config = dict(
    tokenizer='word',
    vocab_size=59,
    encoder_wave_strides=[5, 2, 2, 2, 2, 2],
    encoder_width=384,
    text_encoder_causal=False,
    text_encoder_head_dim=64,
    text_encoder_parallel_block=False,
    text_encoder_drop_path=0.05,
    optimizer='soap',
    lr=0.0012,
    shampoo_beta=0.99,
    one_sided=False,
    decay_fraction=0.3,
    warmup_steps=190,
)
Rows from block 2 of the text encoder of a small contrastive audio-text model, named by matrix and row number. Rows with one number belong to one neuron. Each number is 500 + 50 x the weight over its row's rms, rounded and kept within 0 to 999. All counts start at 0. Numbers have three digits each.
Before each neuron's rows are labels from the 100 texts, of 14976, where the neuron reaches its highest value: "fires on" is the input token at the peak. Only what is clearly more common there than usual is listed. The data: melodies that start on their tonic, played by one synthesised instrument. In brackets: how many of the 100.
# fc1: MLP up (text_encoder.blocks.2.mlp.fc1.weight, 512x128), inputs 0-127
# fc2: MLP down (text_encoder.blocks.2.mlp.fc2.weight, 128x512, transposed), outputs 0-127

fires on: "a5" (100)
fc1.238:504402476602419468507456562516470535552512562488612519456537447500521465534494444460516542564512501583446546443591491492432559470537559508491461455423427514480586445487458453466512495509561586545525401575513460425489482464491604490467442495538405430450451523498516460412487484420451480486550535568475512541560480379489488495418441544485445503508501539551405452428509531557520603523514
fc2.238:487551567491567574484482493417558491508591501486499476418491532502537513538397445511450515446399494502486441536455547479429549480539550573511413464521452419520456525469443559495427478495490462482550494468412464460450515460530463476482556563480556442557443535470400594460464484620497504580490502532478539523564420437399508524439467605448581495540496615571483518506521422518426509486437

fires on: "#" (100)
fc1.82:580485577515480440513460441490505480462513582425468561406405562518604683454567517517583525491410500534519493471423530517506468519494478504486440465413504504451545513453522521545618446494394512418562579552476399514538500514524565506464452475468515473444548520469450568547507563517492484584489497486480471588447416545457431490553436485423548511529508494445503481471447471480507470482547
fc2.82:464539540522467433463527524611421380491529478569504541543412559539485544457445405563568496574538473558434523614480451511481500550528464472395536582488458504521536481415530504502447494433468487463597491418477587487431546495570456476513539465454431482460513534455584509541512556475444505503573501450484503516564484617502575472565422540462479523460546424492451614557481526529495505480476

fires on: "b3" (50); "c5" (48)
fc1.50:435493500525452462497602538543594522441541484471510493491643526591508453540541565493500559528478398573508480436481473468512403570459526521465433493452527534521432534455548562523450524551467504378503452426429509464429557437439531520539389537526514538443500467524483587518471422444503534529452539521487550510538553621451483562526461555479478524483515518618478514465525543490543379555496
fc2.50:521404461517558529494554439580556569433421389555522489481473470514536523485573421472481459503472661505439500491466491520488511520450528517550536476488518514460485477596496484455538540416539501573478476362497506547606441453567508534526497477546433561497590484457459467418563534494427455520471374499471485517514438452587475573484543515488576421511534524520562454480572539580534515524486

fires on: "5" (100)
fc1.78:477498529474503551422497417480492512420472514476620550489449467467517493506456562492488479449480404565427529531530551506514509544504495578513509494489533536556589546485544417500436492490394564477478519545461489527483536420471526559502549436510550534442452502476498548526417557514374512398405503506466587433504439439477561518464466420479451549617456527467538609469536515467342538497478
fc2.78:472466479488488431561552552424486438561429565520548459466557505570453409517475507429483460460532571419584514388459507477425552472545518483461435502510483507499517402496412488498480464474512457457485512478435451424502461459478473511432504450567474463514468482596481482485499383413497474569467549506558402448447497496406446459428501607557524553424456543521470483522471570448560573526610

fires on: "g3" (70); "g4" (18); "g2" (12)
fc1.356:572595464435488538501427599502551528488417491500474467477526534474465488551524547456526485535498503468487490495549476519506490515483429561437581487601544519477536562566547410440497512431509412503558454465501490597561563547560483504512395582488529466526511486483555436510450461449538532517441479632485453495549506422537598436477417390443516503524484642507523498517426479599527565496547
fc2.356:506534519472510458409529453520485463511529467423493461453503444620483468450523425547535469510605487436586541463475418493671486541584627540552591468489398449503544451510544501528521379587551561553487553510484465460471487537488515547510575518562471516612500457509545517537488461510473532538554514506571532521455533556547536492496497547525459507567544504568548519421578551450438471486514

fires on: "a5" (69); "a3" (31)
fc1.488:420460533594429541491524550540459563427548457535562503519498470607503596506427546460492455492451428583432503562522564457481530543479484493542474506483427601485430482528523464479497490407570508440539480478509396405472573551514506502512434538518523467531549514485558542438490459445492534413434539567536597517568464497525461482457449497529573472522544504599525584397482466549559575445579
fc2.488:420606504392412538567498526480558576643513501510452508459474488552488395485543569543471589546474560417432495470474462450549494451541427534518515462482587519493590528550503533505442464584452513461423496449453544537500415508489602473540566496501521525569530567426443522558495553494498480528504513475511472519481442522465468524446500558504509474436520533463495391523612476505537636500487

fires on: "5" (100)
fc1.263:491442550512509451491548431431465480458419502509611544464413481574531380436481523476520469420505523503433471430510558508469560482538573483443456530501420488426544515479453449596581524544421507413560521458424419495586480458481531448536536420562483561494521540616495515465446547479404471562455538594506503507471446483584545470479498553566495544478503482485434485512478485401406529513534
fc2.263:568410509492444502424491494518492536566465493431565453452597435504467450518505492440505424455469420490509607411550518419542542502485530518532484429495567412453498568477409499533523498482522464421490506493496427505535564503520510465437566411420466522540449484580460452443459461502430511529423515470440512496442550466529609533411496460567547550446413464450511506414569535602426557535505

fires on: "#" (100)
fc1.307:556482544536500443488518533471488471594594485550481595407504567510546584423500487492485558537478610498440453592542510561482484567475435529451553590559574531566512539580475492547516524495575498553534573569492486540489470492541503511463532518532529517519542530430474610545518496538540492512535559484416411548539481547391564500578447407419471460511446605425479601498488493484535520454460
fc2.307:478572470593499488497468496533525457429491493455561486498353525522551404556397446558521512370521483530509477451484499407560445441584447448442518444471354436484495516520532474510481476477414498490404475470555494498562460499512447499462495529499508453578467480607594439487502454494475467557526539565550596577522496542573459547531505495451567495568525475406547492528508531534434459515519

fires on: "#" (100)
fc1.370:566420475509445435517452439497421458488438552456543499437424530528566615452614549524536551488469492560469484541474457501579356519512456482554552492457412524502578502396556500524552526463390504498568553463498515505496544572451622472430527494454476455443562494462465493508472478541540489567595562543429472565520449510445518495513500487458529418523603550484478532441470454436481515476476
fc2.370:480563508576428464465448566569473446464563532588496464594421532507528525520465414489504516558449508552426488539513446497478499521459464505423454555394447479501492453527546433462407494548524464433570527485535491476419495392609425476479529436458437476541527481474496577506455566586477469475506464457510431505403473564533504408638414558422517551476551436513507529532484505547536509529462

fires on: "5" (100)
fc1.439:468465530503563485616471471483562503589432480517463486480441459473515337562469534483516503496494447507490497419492532391511425554515483493534525455627473559398497474448478487581507512536467479475487552472522558527506515628405578531444528486531477562491497534591574509500508442471564593531446506593462615545437548501535512519479465508424484500490516491495467535498450518494392619505504
fc2.439:492467515454511458462467505419492493454451488420525503514490542467420517453518525425386505475518568514511474540558437514541594400457544527489482472428426442632522505480609450487566480450550478480507488516467413579511574459570586546571507514531589545499474509546350514458406544509451487454468591475452447471571544462539487486479533496551459566459473459482506472494641537458503461494496

fires on: "b3" (58); "b2" (41)
fc1.351:483484597566437494524531441580505466486533561530452501465551403520579524559388486561481504517514494491485523505459486454476514561522504517457467442375439464417468497543428535471542499506544586575481442509530524444442471417535466542567430543533472495509393427480633504563487570430493600456510458528512476410574552505583438466489567523566449522514514517472533490552495463543420436411506
fc2.351:641508468492536512504556501539539572501489465476524447521524498424520525444439511542521559582515498526432396531486529508480604530565419533515557483453569523613521623515527494570412569503520527472488473504550485516567576503468518600513594538505430533605539593555464515541455509537498482506423464564531597545598558534520490539443485437460520451442505465568607519490516535500549487475527

fires on: "#" (100)
fc1.420:513440603516496472611473444531443508468432606534575424502501541566454509441568531484517460481489521562485533541490567414476422501496448583531558473472450448444543481570464486460458399526438496561496480499499446489381520523466596541516392485443518464572496550513475461410514528450550477426548505505532534497581429513571570490589413447480548463563534503517614447451507527453530481483504
fc2.420:444591434550464444453437507495602519511498469504482423563455542405440478555498472576461487570499487480471537471473432540532469541464477473401488524442536497470428502471556455486540489462480548537480543597461642529398421466423417511547456491426443525455457505449575494530480470587384485560496414474574537485527476533469453522499511475413507500487582486516374547438475473548537492529542

fires on: "a5" (100)
fc1.145:526501484540430500497451456584501527486549414421522482532434483472505478465432488491511481406425411507582435544480579540447529486426498525575427452447392493440444488471476501455457470401612579471492464373465498503533493499637536392516630514484484443502523485499513508475524491473535532553486513628544572486435493428459456516521461493497492413529495487550512499487572509487565484506436
fc2.145:484599528437565437506574456424547433554471525593532464481537502541575531507511461578524471557552530491485524508503421468458441511480600546531447554459520539524458557477429583504470477477464440478455575621580457570462524482513465526528512461409495564504553520540429465440467500589596469533553479431540487453571461585427574516448516431577409504501509557488457537502475475459550583534431

fires on: "5" (100)
fc1.143:434446548465568515526585455549454517514403488423553495442506415561548313552491558530544436544562572576433412517509571536408448555521525442436498477488505536438571479478521480513491547495397439439480586505460522524481479429455471492440533427437512509528459467559489508448470479443504482470503485501467473534499495509485537492424465500519544502577475616474540501531521483467388584569460
fc2.143:536568473438503472522448526497541606484476533552502456595548524496536485482429565548440470543589513436517532470571510497577521566469451551590483479509540512630547590529481475593535484523536542489605516458467459525573552551502549533574476484550557466398577595506545477435532471492479587636469572552500540498555557473501544502553572504486429511478459453503439479576504565583471484507505

fires on: "#" (100)
fc1.354:495466504480425490583639546562477452490620479533547486476412530494521587501521535477511516516445507446476494573454511424474451504459483541467526406440543403513583503446416460507493459412544518453463633463425417499501532523535514490493527477503556579468409570447387503435472536511503524491489472463476466560463401505458558547611503526467397511446482483400477516475512483442476495503505
fc2.354:467569490600511521483451601592503503466503528620438491465443409606559564589524468527465482497530525538504472459539521547478494462590451422467541550471448480518584428574525469489574531496417565419531493546462562518503466473522530500510549530510554450527588508570486532571516482506393477403548500544523429588546522594550459496503503408417506489504526554490570559533528522534581509488555

fires on: "5" (95)
fc1.412:502522592505467462518490483513509551422491463574394492484523487505514422455398489584458466519444332499554502440563502541522563537453484464530427465529533533469576479606467476529534417431429504456533475553449597544558479512494555482444521470510463482526444420457572467472509516542566567450531588460503482488382581451396494484489507511487454480548550468524530537446583423510527574518551
fc2.412:561459473496560555531454522512502459534418535521524482544488444468540496470583454390511495504557563565493568497489554527494533441465456571484522491467430531502404461511454538555446567554612568570425465484546523571504529496490463569586615427499460554481508498525446526465496465429551618504530398503544438509540476585563513493469435432572507523460477427512536426596503585489452409463523

fires on: "5" (62)
fc1.72:473452542488517534575575472491422459555524447538496511518416539568532446479482560461540439461659443511470524442520561536532601411451546554436532549561424603408437496462502424495558592536499486518601512521482503530541534591516546514563590388474514538457562457636533521440454549454433531538490483544474449489468457493461519491567495486500448482501482505519499544524479490439488564484466
fc2.72:517480524480494548466526387483527524476496448562496497456393467490504453485414512463466411428483476460505505549563572499471522528503512557577438548540551420481363507461521443473485472515509479513487485492506539573638490493551520465521485401529437516445459548616521541491438543479461420533568509575450550457475519558522555452334443440481517494563516487419524488441490565507378477536477

fires on: "g3" (72); "g4" (28)
fc1.264:542472456471602622513455619456601516551564595435513590532434538482537467386519515550547526527480491518542511475544532483523517546480527573519548421481480482463578547467506468548529524506521559441472576446448452494514518500481555629481433403503542520579503514489491553496539514462394473565535495558436572494465403478529513478477433427478561484502583586542563480470462482419482467462510
fc2.264:529513523550477426564497633549440410491501407522493493389521487475413552480527601511466427502453490509507538503449457509501500592542373497467486468525521565566595442519480523527481499443422371510495516542530474502477558491481578404438535628463547438492475492554508465427481486487517503540477579526496429428467563527449526419525525521518489496612563499466419503478469481450517467488571

fires on: "5" (100)
fc1.427:450445535460588449512468411444423451503517502425602443436466527531589455404499562438440455528520441489470454534527576496571541562590562556523490520443506506521518509470478441475485541529484525429648556576493483594485501415495523449566579437472499439383499530479481502509484491453472504547498515473509555478437585502517485489498553498577496542513510496378496479515462422506452611502426
fc2.427:447451527514508533486529549453585548562489423492512536516513440507423437434462516511550427622482468445600552507470557498520482547485550483570478444546580499463481594445500534500545413578512547453573618463510505491582541510548507524481412453544505551517546419559559486490469552468495546535414552542554557496478402501464658432438564505528463526488510474558446466490514504396508546470498

fires on: "b3" (100)
fc1.342:515617459561496579522531481477432477570506423560367555517619448554519506416538550498530507497517522532469448548510501506421544552475517533493510600494474433451493497455507475485488516432494539444488520553476542494567530443597571599559506523530495444428443465582474577532513485368466511512480461545516418523478514507471535564428412472554473501573589574413574503449485511528442525450518
fc2.342:512477561494563439505493561516486507568514580468566515462520569498511432530408515437516434507488524436494564552397544575514445466581427631507502397497462553445521480585552484515485515524523532570479371547506530456534465505442480539451412514530457503458597437484518482551532469531469533542529458593506545618537463513431484478475497424573538493451459487603533459480500401439430464468463

fires on: "#" (100)
fc1.65:496517549538415525594348559502459478474551632459407432564421533564459533475476543548502522541483479508536519481447550528398445506522468534453492515429556524459542501436556448452497480502503549480556559593449453471470452472547551499582441433438448431547570563526517418530520452451407540474496487449449440471533402477494525494571487483553512468399553434517492398530480538491504483509493
fc2.65:535512580492382540500463500522512565493536495588551574589423588512539463436429521545546568590470506505480459522513466545557423478490549540468516504447564526496607497533445419580472387442404544532547526568503518479377481469519456537469568560487525516487474488511543548498536584507469509539503471501527505533434410542491469488567464543508558529588594545533446566628481454478510470457522